A small sound classifier, trained from scratch.
Data: trained on simulated modem signals in the audio band, 78125 training examples, 24.9 epochs.
Rows from block 2, named by matrix and row number. Rows with one number belong to one neuron. Each number is 200 + 40 x the weight over its row's rms, rounded and kept within 0 to 999. All counts start at 0. After the name is the row's rms in percent of the matrix's.
# fc1: MLP up (model.blocks.2.mlp.fc1.weight, 512x128), inputs 0-127
# fc2: MLP down (model.blocks.2.mlp.fc2.weight, 128x512, transposed), outputs 0-127
fc1.11,101,163,137,192,189,193,240,150,211,260,175,234,266,237,283,253,208,286,154,212,178,183,272,206,191,197,246,174,252,228,221,287,217,216,148,237,196,220,227,149,161,188,202,183,217,144,201,116,151,196,195,166,229,163,184,208,274,219,177,284,187,183,156,173,192,244,162,263,280,214,183,122,178,234,170,140,206,238,183,220,229,192,152,170,158,202,186,212,179,188,136,180,162,274,204,196,253,216,253,131,150,220,267,302,205,188,223,227,285,187,172,206,230,222,246,220,182,173,197,232,193,142,176,201,259,164,215,201,229
fc1.12,121,191,222,233,157,233,280,128,157,146,238,238,223,189,163,194,232,232,235,223,179,109,187,261,212,166,236,197,250,260,176,203,197,246,159,151,164,151,239,195,239,222,184,179,230,202,169,206,207,219,170,169,197,133,180,268,178,89,203,201,101,223,218,208,232,231,168,227,176,291,239,158,197,148,203,159,186,246,234,215,180,166,235,154,164,138,254,185,253,147,133,198,220,165,141,241,217,213,222,171,187,151,176,185,210,254,159,218,208,200,156,169,313,259,159,194,179,179,256,219,178,157,206,249,166,206,243,265,191
fc1.13,068,132,236,121,196,250,252,183,139,226,220,163,153,211,263,155,215,217,264,126,131,220,225,215,222,212,102,234,209,201,150,162,149,215,175,212,184,194,158,204,197,205,241,115,249,230,154,171,207,230,172,192,220,207,162,219,279,182,192,199,209,188,247,249,168,154,234,210,163,206,162,188,161,171,164,166,148,221,258,285,216,217,136,125,171,201,244,205,242,160,196,218,214,157,201,145,245,247,193,186,101,231,289,195,178,199,249,152,226,195,117,216,220,189,248,203,197,241,218,187,122,254,232,217,159,161,158,185,192
fc1.14,089,250,241,111,186,191,199,133,208,240,241,159,179,204,182,189,218,204,241,247,231,223,172,288,188,206,164,213,159,169,228,186,168,200,205,102,214,247,257,183,190,174,115,237,151,188,191,175,120,220,153,169,181,219,81,190,245,274,220,179,229,211,188,218,226,235,244,145,160,212,238,158,273,212,169,138,189,213,146,168,156,224,208,187,240,167,191,209,185,215,122,190,215,218,148,194,171,158,91,175,195,220,171,279,204,272,202,241,163,244,220,224,223,173,193,147,244,194,215,259,164,202,183,238,217,140,214,277,192
fc1.15,102,203,161,260,203,191,136,252,115,223,169,207,210,171,214,178,236,216,145,182,211,168,244,134,158,198,176,196,190,196,185,228,186,249,225,186,216,174,197,211,226,256,208,230,180,287,184,213,191,192,99,250,207,265,185,162,188,198,218,77,216,167,200,132,224,235,154,200,144,207,219,222,216,176,231,182,220,310,187,212,181,177,301,213,257,190,141,327,164,288,148,206,178,198,242,240,247,176,204,222,273,146,170,180,175,208,207,198,180,228,249,192,217,159,217,207,190,176,264,207,205,259,163,227,177,185,130,206,216
fc1.16,087,201,167,220,195,175,198,232,241,248,197,200,216,277,154,285,181,258,242,183,199,192,270,191,215,174,172,221,198,265,275,188,179,164,216,164,236,204,183,231,286,239,215,196,253,237,166,142,175,192,217,216,167,254,211,183,199,202,181,276,231,176,275,199,271,203,180,140,154,121,199,240,269,224,168,236,149,96,153,208,213,216,155,204,193,234,219,198,167,231,174,269,231,177,203,206,206,205,203,175,246,136,228,240,265,294,188,237,165,156,145,216,240,172,168,224,186,190,164,272,180,180,127,193,113,253,176,230,155
fc1.17,108,255,217,172,186,253,202,179,211,212,237,265,175,192,223,117,170,202,160,218,237,150,240,208,186,157,184,202,191,77,158,178,199,252,223,182,178,222,162,183,234,218,167,298,164,108,194,131,207,203,158,171,208,210,193,177,146,92,238,217,189,198,289,172,204,181,225,265,170,196,143,184,211,260,261,244,194,254,218,184,136,237,120,165,159,172,212,162,206,188,157,215,185,223,185,244,247,194,221,209,173,254,221,231,206,166,168,212,177,197,126,136,212,179,251,238,175,199,241,159,267,189,202,185,252,153,146,228,120
fc1.18,121,119,192,206,185,193,258,189,178,182,237,198,251,224,254,202,215,195,300,169,181,108,242,296,209,192,122,203,185,186,156,167,146,207,136,216,178,145,195,112,125,203,196,229,220,185,191,172,181,208,134,268,178,174,248,205,219,149,183,256,231,216,156,159,238,191,188,181,106,203,187,231,269,223,218,228,149,236,261,203,210,195,176,132,210,196,220,188,253,157,289,182,250,221,224,180,208,244,197,204,164,224,227,227,258,181,216,165,241,190,208,171,138,127,224,195,157,207,219,266,140,212,162,197,197,166,171,148,277
fc1.19,080,122,174,216,262,154,182,245,268,224,231,245,214,182,202,208,193,184,139,188,133,177,169,222,209,190,235,253,152,250,223,172,199,263,165,275,266,254,201,189,198,150,268,212,152,237,196,194,190,202,229,141,229,241,190,227,146,173,215,231,249,149,184,254,224,172,174,285,178,146,213,283,183,195,215,226,182,157,277,116,185,182,206,170,289,253,148,216,145,182,236,169,200,186,189,196,145,240,263,228,253,196,190,232,240,229,244,208,222,184,217,185,174,232,296,205,207,203,161,235,231,172,173,241,159,148,144,137,263
fc1.20,084,159,161,180,181,186,203,187,233,226,279,194,216,208,223,218,241,207,174,211,207,251,144,138,174,192,113,171,189,209,259,221,199,243,261,214,165,110,258,144,178,277,235,237,235,234,218,210,237,251,140,238,189,186,205,260,206,177,217,236,243,155,181,180,169,177,298,204,160,127,310,157,192,192,208,226,121,203,259,201,161,194,216,191,186,173,256,196,216,212,202,208,226,270,168,175,227,165,209,131,231,238,148,134,160,158,190,226,174,189,211,248,247,291,184,226,177,187,155,141,117,173,184,187,230,218,177,127,188
fc1.21,114,190,137,189,214,244,168,126,215,204,195,123,175,133,240,263,246,245,246,231,223,208,226,243,183,195,247,196,253,208,201,240,205,209,240,189,202,207,201,154,210,190,197,175,232,200,239,264,193,147,189,172,192,151,216,229,155,186,226,231,188,233,226,144,178,321,198,199,189,307,167,162,171,160,205,205,232,214,198,180,220,161,144,117,188,219,232,248,225,169,42,193,176,230,187,200,196,220,205,163,220,186,262,192,250,276,195,252,283,217,167,166,170,231,153,198,256,195,165,213,201,167,249,197,286,217,206,258,150
fc1.22,093,176,139,240,185,237,211,280,142,210,210,211,254,257,269,171,167,169,201,295,193,205,202,257,285,194,211,148,208,177,193,217,201,180,204,265,258,193,249,161,199,179,150,219,213,190,194,241,104,193,215,183,254,129,104,179,145,154,259,149,136,201,170,190,206,248,215,216,140,272,152,179,163,234,167,183,208,233,219,163,226,192,164,141,191,163,268,182,177,176,223,175,172,192,175,175,128,256,141,222,212,199,226,212,176,268,212,196,228,179,170,243,210,163,184,180,225,197,124,201,216,140,205,213,147,106,246,175,244
fc1.23,108,174,191,160,194,160,212,224,158,190,216,203,252,143,229,194,211,233,205,260,198,222,136,169,158,232,164,81,185,186,159,183,262,194,254,191,146,128,254,212,133,156,198,272,181,205,243,136,198,255,214,269,187,189,192,220,194,134,198,135,197,207,153,225,255,253,274,187,233,183,138,240,236,160,220,240,299,247,160,232,198,154,212,227,213,240,208,278,303,203,210,243,127,211,204,244,190,246,215,177,326,216,231,196,204,214,188,165,193,184,191,213,214,209,175,151,214,208,212,189,207,235,139,234,202,165,211,179,236
fc1.24,102,152,243,225,148,177,135,177,202,148,211,204,190,183,139,208,233,157,183,184,290,177,232,176,177,264,191,234,208,205,187,157,222,226,210,354,198,252,254,234,164,228,191,179,124,196,154,152,210,214,227,176,208,250,152,197,236,285,223,214,164,185,187,236,180,195,206,184,245,123,205,234,183,258,207,142,183,203,266,162,182,239,218,255,167,220,198,259,218,205,239,199,148,158,203,215,102,206,208,163,187,185,251,236,228,201,214,197,179,194,227,204,161,191,186,152,203,259,180,194,268,152,190,234,210,284,95,260,267
fc1.25,083,224,237,181,155,195,160,118,234,261,178,215,168,181,199,204,273,231,219,280,209,200,212,114,147,173,213,184,207,207,156,141,160,196,174,194,246,215,191,226,253,190,226,147,179,186,269,199,234,212,200,220,232,205,151,276,131,201,170,170,142,108,197,221,167,203,204,212,188,257,275,110,199,187,281,270,175,162,181,261,231,179,166,168,156,209,179,190,183,258,235,206,211,151,181,229,218,252,197,203,256,259,273,197,186,166,247,189,145,172,259,150,239,145,178,219,226,216,224,238,174,114,261,161,139,209,188,177,247
fc1.26,088,244,185,188,173,218,228,144,219,215,192,185,189,202,149,180,142,106,205,200,213,214,184,210,111,139,172,142,202,280,228,172,257,194,159,148,206,221,236,307,317,177,207,260,206,181,193,149,196,190,228,245,214,163,157,179,136,225,202,141,165,228,182,268,149,232,135,231,216,178,139,104,201,224,176,238,243,212,140,177,161,220,235,169,241,197,231,245,232,142,235,218,181,230,222,229,235,232,142,143,193,171,137,180,166,204,221,235,162,208,243,188,141,239,201,235,230,154,251,245,222,179,230,242,210,240,228,263,208
fc1.27,092,182,189,220,183,172,215,171,174,200,216,186,155,196,228,179,277,232,253,244,163,191,205,115,195,145,183,171,221,234,240,151,273,159,156,196,197,183,171,243,178,152,177,243,201,160,172,172,251,250,261,216,189,247,209,115,172,229,233,148,187,184,189,248,136,209,226,135,278,166,284,212,274,136,153,184,216,240,318,222,170,230,206,200,290,164,169,210,218,207,196,232,269,200,210,219,185,160,197,192,140,173,164,151,131,174,207,137,105,181,134,205,249,191,173,185,260,206,222,168,194,228,209,169,266,212,196,164,199
fc1.28,073,237,166,163,220,212,184,166,220,270,193,179,116,167,193,162,157,213,163,250,189,197,287,132,179,213,189,114,165,186,175,168,151,262,189,211,219,218,203,149,174,204,218,214,165,245,205,259,197,206,187,258,239,288,200,235,236,129,157,254,216,163,240,239,125,236,114,226,167,175,227,214,214,237,238,210,176,237,166,179,220,235,267,190,150,239,143,236,232,176,241,179,181,221,278,239,247,152,183,238,235,159,176,224,107,153,186,196,114,252,155,268,219,147,226,172,242,221,183,176,174,202,223,249,215,166,153,230,165
fc1.29,085,180,207,243,251,290,300,188,195,196,142,180,245,249,223,222,124,194,211,229,187,184,154,167,201,218,148,171,139,281,219,171,244,187,213,181,139,185,250,247,188,231,114,219,241,220,149,246,230,286,203,151,154,225,262,136,202,193,230,187,187,226,234,220,231,174,189,147,152,176,198,106,288,185,130,241,187,231,217,135,199,195,166,110,212,209,261,206,201,219,229,241,219,177,197,204,191,175,196,154,211,244,108,255,233,197,158,226,156,182,138,231,233,173,279,201,212,172,183,189,221,188,203,216,187,189,211,168,147
fc1.30,111,178,235,178,181,195,286,287,194,165,156,286,143,190,203,275,216,224,172,220,190,181,233,263,194,164,206,202,153,205,221,243,125,146,109,183,240,167,255,195,192,229,175,280,245,179,243,226,264,200,133,215,185,192,189,245,203,157,239,156,278,147,189,219,207,220,204,202,212,224,191,208,296,221,241,243,253,214,201,208,279,128,152,212,186,271,248,166,273,248,195,256,198,225,160,203,193,226,145,202,192,191,208,199,200,205,157,230,184,178,149,131,226,192,160,192,157,225,224,203,244,175,181,266,169,285,221,215,252
fc1.31,087,194,297,187,233,256,203,236,192,186,253,178,264,197,206,135,178,252,247,172,268,147,186,171,173,176,213,220,185,119,176,195,168,226,168,196,210,278,180,185,179,225,169,282,231,245,147,204,224,180,242,198,172,173,199,195,199,270,150,207,164,136,274,167,230,197,144,217,206,208,289,197,263,166,240,165,197,227,172,235,256,219,164,202,250,197,214,251,224,169,237,238,189,222,142,214,266,260,227,238,184,231,208,209,162,231,109,255,207,140,220,209,141,181,177,251,170,233,184,220,308,173,152,159,176,223,170,265,153
fc1.32,110,221,149,153,227,180,310,186,155,132,210,184,229,263,214,132,233,200,133,188,240,192,211,134,131,178,138,220,179,187,262,245,214,214,189,208,235,187,151,204,229,197,188,185,109,226,240,180,163,151,247,243,258,183,162,199,237,260,143,237,215,178,186,208,244,208,208,268,211,237,88,215,261,264,183,186,203,172,221,226,155,163,200,218,207,148,222,223,282,164,296,199,178,158,125,167,187,250,228,221,210,278,200,256,126,245,221,180,220,170,187,195,188,193,202,208,180,243,229,146,193,207,243,178,153,155,204,221,218
fc1.33,127,185,185,175,265,237,134,274,194,293,178,156,164,196,171,243,217,205,196,224,257,222,210,149,191,144,216,268,151,256,261,188,189,219,264,224,236,178,251,202,253,219,240,202,227,249,185,217,209,219,165,194,185,221,124,155,148,171,146,173,256,164,161,187,221,201,233,112,183,155,242,231,173,217,233,142,241,276,158,176,207,189,144,223,241,188,219,193,178,226,167,228,198,203,241,96,142,237,183,200,194,167,157,108,185,134,202,161,217,118,227,193,222,142,241,224,98,246,183,211,204,174,232,169,196,220,168,198,151
fc1.34,079,193,133,253,174,187,161,292,172,168,257,185,215,182,200,291,220,220,130,221,167,210,152,218,175,208,210,128,221,267,220,185,190,240,197,221,214,191,175,279,229,265,186,146,271,135,229,188,269,269,307,187,193,210,190,242,212,263,202,202,150,218,230,218,127,125,243,222,250,165,220,192,210,157,236,221,211,212,239,220,213,259,162,206,230,244,157,230,171,173,81,199,232,202,147,200,246,190,175,128,234,159,181,200,169,208,199,200,145,221,185,200,216,214,249,249,154,148,220,216,256,190,168,147,209,255,183,234,197
fc1.35,111,203,191,145,179,155,254,267,239,133,190,211,197,191,235,246,265,137,209,149,297,255,189,303,144,145,215,188,252,276,216,230,190,234,164,214,231,194,230,202,189,195,246,321,158,184,160,165,193,213,140,236,139,221,188,231,225,209,248,175,204,171,169,175,160,199,245,240,206,182,169,212,206,101,231,179,238,262,189,158,205,157,240,121,245,187,174,243,167,246,170,211,193,165,224,142,203,215,168,196,214,200,218,220,181,127,218,182,236,101,204,197,228,194,166,158,153,245,191,260,211,148,237,244,189,243,211,217,178
fc1.36,089,217,145,189,233,236,126,154,167,175,178,180,244,215,208,224,265,159,169,179,212,164,249,227,171,255,307,243,254,264,174,181,206,165,213,204,266,171,207,222,139,177,201,247,258,129,124,190,249,199,245,166,215,186,208,287,199,193,235,172,115,187,208,263,149,237,167,209,175,221,225,220,190,202,195,207,253,117,178,234,155,227,179,230,203,109,208,230,118,223,222,206,231,164,301,148,219,250,243,245,163,170,242,178,108,171,228,220,135,178,170,238,198,194,227,163,205,199,185,187,169,219,238,160,226,171,168,195,222
fc1.37,078,180,193,164,154,211,147,116,171,226,74,243,179,264,223,180,181,244,193,217,217,193,232,255,211,175,202,186,237,170,190,223,233,179,244,194,211,227,220,101,274,203,178,147,184,163,193,283,210,153,213,133,241,144,185,206,182,207,207,208,249,240,235,265,206,230,170,233,196,170,247,183,156,178,203,195,198,228,221,178,201,145,177,142,283,216,191,258,188,194,252,185,215,172,176,159,289,170,268,178,201,235,182,155,195,187,195,191,229,169,234,194,95,237,156,236,193,195,107,220,184,176,193,155,213,162,189,295,109
fc2.11,098,261,209,219,223,231,161,274,205,191,201,163,142,231,191,215,197,194,176,155,195,185,134,189,136,156,250,228,220,224,267,215,134,108,259,206,179,248,245,217,145,250,156,241,187,172,195,156,217,223,175,170,248,106,228,226,266,195,169,118,261,243,233,222,214,209,179,241,218,203,207,155,236,212,186,162,128,173,247,231,189,211,178,180,206,146,208,182,164,187,237,177,171,210,125,235,180,257,177,258,177,153,269,183,125,283,201,188,217,234,176,156,246,219,169,158,183,248,112,225,198,262,184,276,185,254,230,177,227
fc2.12,130,128,256,217,159,204,193,219,69,200,172,212,152,184,233,221,213,103,201,217,179,188,165,210,163,225,126,226,201,178,252,201,226,156,190,257,187,257,218,196,150,256,185,148,193,190,196,94,244,226,150,227,207,209,186,205,152,155,232,197,184,202,167,317,238,216,128,270,200,248,210,187,222,228,224,195,191,162,191,230,172,120,277,140,204,193,194,152,143,214,215,172,128,209,179,225,248,213,131,163,179,170,201,223,257,175,201,162,190,253,175,229,204,193,255,165,240,207,113,166,229,264,232,214,171,192,188,242,207
fc2.13,072,230,215,166,195,203,197,210,155,252,189,140,227,166,188,153,159,178,263,211,192,144,181,237,219,158,176,255,273,165,224,254,233,228,215,223,188,111,219,235,270,176,219,201,203,195,205,230,236,165,125,168,177,221,321,329,230,215,147,170,182,181,224,280,153,230,181,207,147,169,185,219,177,123,303,223,164,246,246,198,164,199,179,192,240,211,183,200,171,181,214,201,205,230,209,208,185,194,193,260,154,178,253,253,262,197,166,127,186,224,234,208,233,204,192,218,203,233,184,191,181,149,294,223,168,161,232,156,112
fc2.14,089,315,196,134,235,181,189,214,141,179,117,143,249,196,148,165,201,201,196,182,188,171,223,226,234,126,202,171,137,189,180,283,211,190,165,188,191,177,212,204,252,180,254,231,207,155,177,196,209,259,203,200,196,216,200,208,121,237,259,221,166,154,262,166,245,248,207,213,150,188,285,254,115,180,236,137,242,228,177,180,201,192,245,225,222,197,215,180,223,184,180,160,202,201,305,242,238,239,202,158,193,189,209,206,102,101,208,213,191,158,210,155,231,135,181,257,248,211,136,215,170,236,224,174,210,183,168,173,130
fc2.15,097,187,213,219,216,214,177,213,257,157,246,187,214,216,158,219,172,173,246,199,159,182,182,228,185,231,267,183,248,178,175,205,214,204,271,209,133,200,158,179,256,189,216,236,180,211,205,313,171,254,262,153,308,190,179,179,144,221,242,223,185,181,126,177,288,123,201,203,208,187,188,301,220,172,227,216,188,212,155,274,248,127,235,205,245,172,210,276,251,210,213,289,151,195,215,165,88,190,278,196,162,262,198,243,219,241,159,178,173,196,240,159,204,197,158,200,189,258,191,193,238,224,247,196,212,195,217,169,179
fc2.16,096,182,296,175,224,212,165,188,211,231,103,158,253,200,171,243,222,242,239,182,206,207,238,187,200,206,220,184,81,154,182,177,158,237,242,247,143,227,186,163,212,209,243,167,204,212,198,164,140,256,226,163,172,223,142,166,286,276,177,215,195,220,60,187,170,136,193,214,138,183,156,183,206,187,184,193,174,273,199,209,207,249,246,187,158,227,171,266,267,175,200,225,180,204,233,226,231,242,216,191,233,224,148,196,202,229,201,227,227,223,304,225,272,217,202,193,205,173,274,153,187,209,199,159,145,128,200,217,227
fc2.17,097,215,198,255,125,230,270,224,189,163,140,226,158,170,236,168,165,119,161,179,168,228,188,239,218,177,145,182,179,239,180,181,219,199,223,114,271,185,176,227,140,172,228,187,229,246,177,228,156,204,231,216,138,152,181,154,206,127,169,168,221,280,204,178,267,241,216,202,182,186,147,209,217,212,164,143,147,196,98,271,225,232,232,168,219,199,223,238,245,227,274,212,198,249,195,169,189,226,201,201,258,200,198,161,175,197,189,240,169,305,237,254,266,185,138,228,198,200,149,165,163,222,163,231,98,209,249,151,183
fc2.18,107,213,179,180,188,220,174,224,238,167,124,236,241,189,216,200,222,184,225,198,146,170,284,202,147,198,188,203,273,231,126,223,190,202,229,320,181,176,213,229,284,254,186,224,208,204,174,215,203,272,150,259,202,219,163,204,220,230,180,111,172,211,211,201,192,239,162,222,167,202,223,219,158,223,239,222,161,243,159,269,144,111,219,217,252,206,228,187,211,258,237,228,154,189,187,300,197,147,256,246,209,90,214,258,220,139,193,210,122,241,220,208,213,153,185,222,150,186,233,245,163,218,252,217,211,155,225,262,170
fc2.19,081,264,125,198,189,308,200,223,210,247,148,225,191,158,223,272,255,237,184,222,186,223,130,191,271,205,183,103,158,199,143,140,190,139,238,195,169,166,151,246,240,238,214,108,206,127,241,188,205,178,150,176,178,186,155,167,257,200,220,136,201,253,164,226,161,149,228,212,223,278,208,225,270,204,162,158,238,200,148,179,231,249,265,243,200,266,261,174,235,164,183,252,211,144,183,209,196,153,220,222,212,231,201,221,186,223,198,277,173,184,209,251,180,224,169,219,225,114,197,199,197,246,236,188,195,209,230,213,245
fc2.20,079,250,92,181,282,146,266,235,197,169,196,217,235,157,226,219,239,224,172,208,226,189,188,258,168,300,277,206,182,127,190,214,217,143,117,163,229,182,187,153,203,140,245,190,180,270,154,212,196,222,277,145,167,214,198,237,200,207,197,140,188,267,258,219,209,191,150,247,189,238,193,226,189,232,256,239,223,242,210,178,220,232,204,217,216,198,193,227,170,134,226,161,196,189,163,140,206,313,159,158,202,160,248,250,161,178,204,181,212,217,202,268,171,156,202,258,210,157,248,303,184,221,204,205,198,191,148,200,174
fc2.21,102,201,188,221,148,141,155,225,215,222,188,237,208,189,194,167,177,156,200,182,170,192,212,226,217,194,127,206,160,156,225,163,156,161,262,245,158,240,148,200,207,166,276,195,166,114,112,142,220,212,163,241,223,270,190,211,152,193,224,206,295,233,180,236,238,200,173,253,218,169,189,182,221,188,249,181,173,107,279,196,208,227,284,231,148,159,145,190,261,221,273,241,219,106,239,224,190,213,201,143,150,209,120,177,160,141,194,168,118,169,183,241,163,231,194,205,212,270,213,224,141,195,206,255,190,212,221,231,199
fc2.22,089,250,170,190,194,167,189,200,179,272,165,213,228,164,214,227,231,272,277,153,245,186,139,192,234,252,229,162,263,199,210,272,217,118,294,174,251,238,174,188,218,232,149,172,160,202,182,136,232,210,249,262,239,244,213,193,214,244,228,196,226,234,124,202,239,176,201,133,112,129,263,182,214,218,293,170,218,246,249,288,222,143,181,148,205,158,190,156,200,204,225,226,218,230,280,215,211,204,226,190,211,230,217,217,236,226,234,172,142,209,166,148,211,214,199,154,163,183,223,210,177,263,223,194,243,216,163,254,131
fc2.23,108,250,145,197,139,129,163,258,140,210,199,172,217,230,201,222,161,205,216,221,210,280,140,180,211,199,187,214,295,261,127,227,161,189,171,181,193,224,164,256,223,237,240,124,232,176,194,278,154,175,224,249,271,187,190,223,167,181,234,202,223,244,155,246,183,223,143,161,220,192,197,247,187,185,254,193,174,177,250,221,161,172,145,107,200,110,146,152,200,145,189,176,223,217,244,190,186,185,198,209,133,241,240,183,212,200,228,217,135,256,224,213,164,126,163,154,217,248,208,242,192,257,148,297,239,194,173,241,211
fc2.24,094,198,231,228,200,166,155,193,152,173,233,199,194,242,172,197,227,242,185,149,183,173,192,219,271,160,190,175,176,234,102,251,266,129,215,146,153,126,226,99,268,211,227,234,164,119,169,160,157,151,124,210,193,186,164,188,224,208,164,232,276,196,272,153,188,156,226,215,199,188,179,250,146,150,198,315,198,245,160,245,213,197,132,165,267,194,204,163,196,183,220,252,131,206,171,191,220,226,191,211,200,251,184,140,213,176,173,186,221,177,189,234,229,202,161,266,208,171,201,151,192,221,196,147,232,165,291,162,226
fc2.25,092,224,205,178,149,207,211,210,148,240,191,168,167,204,212,164,120,203,201,150,108,204,168,205,142,174,163,204,181,135,236,182,214,156,182,116,245,225,197,174,247,158,269,180,190,159,164,200,151,197,135,203,186,258,202,127,203,220,206,261,214,115,217,202,194,153,197,202,214,159,187,194,253,178,183,286,216,194,217,190,173,116,205,255,249,290,192,163,174,256,243,286,241,148,228,261,160,173,262,211,186,234,220,132,189,221,241,198,170,305,215,191,177,189,131,185,161,237,209,183,167,203,235,243,174,184,189,196,108
fc2.26,096,235,158,205,188,186,171,138,160,190,286,234,207,215,229,236,203,274,204,211,202,185,197,166,145,203,188,180,143,181,149,224,162,259,212,205,183,189,236,167,236,195,206,143,188,187,191,149,225,182,224,166,124,226,274,173,203,229,206,263,218,150,250,258,213,138,152,193,192,193,241,165,250,190,200,200,143,223,221,234,242,216,196,236,231,214,233,199,226,156,229,281,228,269,126,201,156,268,267,186,164,223,175,227,206,156,204,119,174,206,133,109,227,192,158,184,283,228,117,176,294,241,195,166,178,211,158,101,220
fc2.27,085,150,169,191,278,118,232,203,226,171,192,262,244,213,222,194,210,242,248,260,236,200,264,227,160,184,217,183,180,235,190,250,222,184,176,162,154,175,195,178,220,250,142,138,191,202,164,211,173,256,190,130,176,231,206,161,121,168,179,182,96,240,222,120,207,220,140,204,247,227,157,187,154,175,250,284,229,112,196,180,158,185,269,105,269,241,196,199,166,157,199,226,231,180,168,155,208,215,165,198,204,185,204,256,232,172,235,177,236,227,209,191,168,231,149,228,197,201,245,146,269,246,126,196,218,237,151,232,147
fc2.28,077,226,256,253,195,156,199,182,203,245,141,217,193,146,160,236,189,225,220,164,129,194,105,208,215,190,190,176,126,186,196,215,177,208,240,163,219,252,241,246,257,189,273,240,195,155,269,227,149,218,233,216,172,138,199,171,147,236,200,228,189,197,146,200,197,169,215,182,290,249,162,182,183,223,213,198,214,118,210,220,264,154,148,122,264,150,122,186,189,230,174,241,182,209,179,119,206,190,99,230,225,250,168,222,298,258,156,201,159,204,278,223,183,210,163,193,191,203,215,198,224,220,193,187,212,157,229,151,124
fc2.29,098,225,262,110,185,209,186,228,143,215,228,267,159,234,196,268,234,196,250,125,161,193,221,244,247,184,210,279,130,179,106,201,142,273,107,235,170,198,218,171,206,170,218,275,241,201,198,215,116,155,196,139,168,233,193,199,212,163,156,224,209,211,195,176,212,123,165,199,189,162,142,163,188,208,168,136,247,255,178,190,133,156,177,263,224,162,168,283,198,192,243,220,231,208,299,205,225,206,199,203,237,259,203,241,256,233,185,191,238,255,168,182,195,238,165,196,143,190,240,191,214,178,223,185,248,192,174,173,189
fc2.30,122,173,242,204,204,184,210,194,265,201,163,196,186,95,216,232,243,185,178,265,146,191,246,211,224,186,191,289,168,164,175,212,226,243,163,181,166,248,226,199,165,211,152,296,173,159,110,202,231,226,297,240,177,187,210,137,194,275,216,156,201,268,122,142,210,202,192,181,212,204,181,158,203,200,219,185,217,220,281,122,222,194,182,143,219,259,170,204,240,132,173,159,202,193,224,248,257,221,131,180,167,232,185,169,225,142,260,233,197,187,267,219,183,119,204,196,235,193,266,268,142,196,220,181,164,198,203,256,203
fc2.31,084,190,167,207,226,205,127,152,199,146,216,226,186,224,196,202,189,174,216,181,165,173,219,218,204,171,274,246,303,245,225,162,168,277,190,168,190,142,259,226,191,191,178,204,159,296,222,221,212,226,171,158,163,212,144,208,218,190,229,266,167,207,254,218,172,171,195,167,210,216,197,153,177,128,159,228,176,244,228,228,232,208,200,204,153,272,194,172,161,197,250,186,203,135,263,158,210,125,123,138,226,186,205,158,160,171,290,260,221,308,207,143,215,187,126,165,177,180,229,223,93,234,207,262,228,218,225,215,183
fc2.32,103,245,149,245,182,185,196,258,165,235,252,221,173,213,182,192,212,268,238,253,225,178,283,193,238,250,197,155,260,282,135,219,242,194,227,157,266,238,220,203,171,160,178,167,235,155,228,225,235,219,236,228,228,220,236,154,191,119,185,233,190,247,313,160,120,228,248,290,261,207,215,190,230,251,222,217,256,232,193,242,219,157,153,155,216,164,239,240,203,174,182,229,124,223,229,144,155,220,190,243,265,208,234,153,177,160,178,206,209,177,236,166,149,225,166,241,139,231,241,154,248,176,206,213,220,178,170,134,225
fc2.33,126,266,251,182,214,201,187,170,205,147,163,236,185,209,232,180,234,184,132,205,184,163,244,247,228,250,193,181,256,178,233,178,188,149,288,238,167,223,195,122,188,254,171,187,234,223,242,199,207,218,201,228,206,175,217,211,247,229,234,281,181,256,165,149,240,172,156,251,167,228,206,206,179,197,160,254,133,197,146,220,192,280,308,139,152,137,139,227,195,196,216,179,166,162,136,118,209,248,258,161,147,263,226,187,175,241,182,203,253,153,152,230,164,237,259,213,241,217,175,250,263,213,238,226,247,228,215,264,237
fc2.34,082,138,106,163,245,222,241,182,182,208,202,230,230,151,230,183,130,270,190,214,230,231,239,183,193,267,188,246,150,186,199,249,306,230,225,271,245,177,175,179,273,201,267,186,203,127,149,255,185,226,161,207,297,226,164,218,210,187,188,161,231,183,168,158,198,156,195,189,199,150,167,175,209,213,179,183,195,257,200,152,241,222,183,229,182,207,258,88,260,148,246,261,167,249,187,211,165,203,251,219,208,197,235,220,117,246,203,199,162,223,213,221,161,157,210,236,185,167,213,251,217,163,217,178,159,96,177,176,239
fc2.35,141,159,243,221,209,226,236,205,214,184,273,215,119,194,217,167,244,111,190,232,281,153,202,201,193,195,223,307,207,244,118,207,191,217,172,228,200,208,174,175,212,213,197,207,260,206,162,196,252,262,251,263,190,231,210,196,176,228,202,234,224,239,187,160,253,172,283,177,247,227,177,258,198,161,129,198,227,198,265,239,247,208,245,94,261,244,166,208,221,263,194,220,172,189,172,176,282,225,208,161,138,196,255,234,236,185,199,230,273,117,246,199,207,190,208,243,184,145,185,192,253,204,180,155,127,215,145,167,182
fc2.36,088,134,212,164,127,175,235,186,212,240,156,132,151,255,193,188,175,274,248,167,147,211,155,198,161,218,153,196,158,193,203,271,234,230,180,184,166,191,212,251,164,167,227,247,162,208,269,185,223,286,102,249,190,272,208,180,174,147,272,151,197,243,198,185,185,156,233,204,208,195,191,153,198,234,274,185,148,211,96,195,159,244,186,213,260,184,165,225,192,185,147,247,130,310,213,167,138,188,209,177,225,241,180,164,240,162,182,176,197,155,257,208,211,240,184,174,204,267,191,211,153,145,182,179,224,246,221,214,163
fc2.37,083,181,225,209,252,251,169,257,227,210,238,203,224,170,171,255,257,158,246,198,184,220,191,201,196,248,181,243,127,151,300,260,159,214,164,190,152,138,234,201,210,171,272,183,161,187,208,205,160,163,216,218,180,159,232,93,194,171,195,224,255,122,274,192,249,238,191,240,221,165,207,245,199,94,214,206,238,165,179,234,199,227,161,222,185,255,145,209,177,167,229,165,179,140,251,167,173,188,253,207,167,253,236,250,256,199,258,163,231,244,199,229,251,215,207,153,223,276,263,225,262,170,200,199,264,205,136,185,244